config.yaml
image_size: 64
translate: 0.06
weight_standardization: true
pixel_unshuffle: 2
widths: [64, 64, 128]
block: "basic"
attention: true
optimizer: "adamw"
learning_rate: 0.0014
beta1: 0.95
max_grad_norm: 1.0
batch_size: 384
lr_schedule: "cosine"
warmup_steps: 200
Rows from block 2 of a small segmentation model, named by matrix and row number. Rows with one number belong to one channel. Each number is 500 + 25 x the weight over its row's rms, rounded and kept within 0 to 999. All counts start at 0. Numbers have three digits each.
After each channel's rows are labels from the 100 images, of 14848, where the channel reaches its highest value: "strongest on" is what is common among them. Only what is clearly more common there than usual is listed. The data: short English words printed on busy colour backdrops. In brackets: how many of the 100.
# convs0: first 3x3 conv (model.enc.1.0.convs.0.weight, 64x64x3x3, standardized in use, each kernel summed), inputs 0-63
# convs1: second 3x3 conv (model.enc.1.0.convs.1.weight, 64x64x3x3, standardized in use, transposed, each kernel summed), outputs 0-63

convs0.41:509483540480518470496513465473500503502490504522465482500499500516494487469505488490483548500484493460506494581577470550564500500517521496504476510508527488502502499509477500477467508506464502
convs1.41:521552505493518492530500536478506537545472471455498495481470493514500469496527461500467466500520492475486523488511518489459509479500528530493463489513482502486484522485495528528488418523535502
strongest on: bold (75); the letter k (37)

convs0.31:459500490491478462493511508510465522489498507512466444486441534519455498515500509473500512492512479527488484523479484533532510493513520480535517512498551542481487508522442498504479500550532517
convs1.31:494489494500511514487498467494450493500486494515508546492511494483540451470520473510459483531449480555467485485553475512500509476486483491485494471492455496473481548470523486466493503486462501
strongest on: the letter o (64)

convs0.49:497524492483517507491572485526501500436480492499475428507487456499502496522500533482490531463513468438493470525471519483488514530491494524506464495496514542499477476496502511500501474506513518
convs1.49:488475461517509477500470532532498515498502483495520515475474536491510468492527500541523444519518495585510483460508473537492543506526524491517514500512471486516500508514509493506520526442521490
strongest on: the letter k (72)

convs0.55:501488508544518498518404466488492482488488494474529504515500473501489485518508465461500518522528474517501523490488511473506490479510486464524520493492473521475486525460455518524513450534461502
convs1.55:466483534493490547489458528460507513521454478512463502518474505519500472479461472485500464532483471483480464469529459500509489504481481496504544484479500508517465539500501494488508505483551454
strongest on: the letter d (33)

convs0.18:510490550440491500527487570457518493514494499505489510519465461487521478489500484512500502511505516465476503463456547502486490517498527482502483493522455488547507513502474464500520487489554503
convs1.18:499508418476489482478474494476493453526480500476470463495506526437430528508478500475493510501467497488500503512511506484460513500495492477493500512466512450500500462514483518497513475469486494
strongest on: the letter w (41)

convs0.30:502488507484523555500500508500515564525479477522508484489484488529500437450500474484511500481500464478477493540490460536507483503473452476523490491500537524525546523530493502514509518474483476
convs1.30:494530487510456492530482502532508490490505484507490504515516500460500580500505525537500533488491525514486551502478555477487538491571524550494509496536474496476483500475490502500501483494486520
strongest on: bold (73); the letter e (62); the letter f (36)

convs0.52:510496535516526511509556507518511467456519485493490511529500500514500479548509481469497531484523503450464498486486512516515487481480458496461500496534504518479483508480492467475480498475431439
convs1.52:515512492490492474508478492496553527511508484480481481547463518476489500508496484532522489460469492493499514513441500433491487496542489514508492500491540480521460436519451488524469513515500501
strongest on: bold (73); the letter e (63); the letter t (47)

convs0.8:481487489458500494508476513503485499534472500405511493497495464497534489516520470483513508508510505516539517500500527537514526458479536533498514480477480436500533492519525482518529494541500493
convs1.8:578505514494514524483526562498529530481516534530508479503491571520491508508483551491491560523493523492518500500519512493513485531500520507488526546516525523486500496481500500478484492475524508
strongest on: the letter w (37)

convs0.13:542510500488490506491491501530513491481520525490498487509529515500477500492497510538512460520500521543439511456515464517516528544486498529462486477526446503453510491497543459499478530467475475
convs1.13:490511558542512467483499492490486504504526495518507512483444523493534522514520499504532492467506500487530527532472513444525491485507476481530431509491525514534540484500489533469516491501500545
strongest on: the letter t (47)

convs0.36:500505522543529489528517510494529468460546492517505518508477461455489497504509500527515524459528498489458474484480479493545484482500484539528512435489500479510456512508508454474484526480473492
convs1.36:496498485497506471528454482522460500545495494505547544491537545518508434518500494511512464503530478487494528485500469533482493494550497513506491440505500505490481511508476487522522508448522510
strongest on: the letter k (34)

convs0.63:476520506529511516505483530494516493509474512482487500500487536524463494500512414482490478529536484510508476503500493505488496510482445500479544504500549498511523565524471506513500472465461465
convs1.63:494499514491501435511531515506497482511544485519503506523519491500490492528471531520505529475444501500478562500465500486508495490556486492514497490526487523511461432515500499488507547493507546
strongest on: bold (74)

convs0.60:500490503484494510482498504488488510453497468485500542536500488523500487465480488466509536487520521465487528518540443497505504537525491483505519509520495534442473524507500580473491509484471535
convs1.60:529485533468531492506500577516539507497512500500486473475492538512492509533506516503507470484500510510526545490498539504528512508500516538470468517520554493522490500461507489507447490548536511
strongest on: capitals (66); the letter u (32)

convs0.16:522499519526553529550480491476531521521490474474470513487448495500473490477527469527524488500487426500477482498507472499523500500517476470458532479500491508514513500543500488500504552498536511
convs1.16:500484456500502487499472460500518433505485506497510463495520470497518498467475518511481482494505506515509519482478500526447483440483492510498440445509489550516472539512488493522495461504494518
strongest on: serif (75); bold (71); the letter i (55)

convs0.6:510500487533481480489496485486493467479487521484497477519484509490490460511517504470524490544551515525467482496490570516499509458456502500500541549505496568542523490517493481510504464514517488
convs1.6:491490513400499500522531501500482513535518484496487511524500458494509504541510512519453510492457523480492465492472484481527505509508528479454509433515499487500505513462484520491513515497489470
strongest on: the letter o (67)

convs0.4:540484485472520476479485499550516437508475512493507468517508469495488486529457502481544500505500521509500533543515487485490508487489516546495518492471559451530500473542508479516526530490512486
convs1.4:494491523522482526523513514506513523500498532507476490484499519505483466484519523489463545537494519482511494480476479526529469516499518492464513493555537525468506530480510523425437486542501502
strongest on: the letter k (35); the letter w (28)

convs0.32:500493541532525500486491478451512503507503512510533531473482482516502513471516494511510545460479505520529510570506507509482511480518482507500493500466472466443455530457520486500492461496503450
convs1.32:500512515500486535499486545466500522529529506470482493540461488519511468517514500464485463556539513516475500463500500500500463478520500520493540502500484491462546500531446487471485465480531521
strongest on: the letter o (67)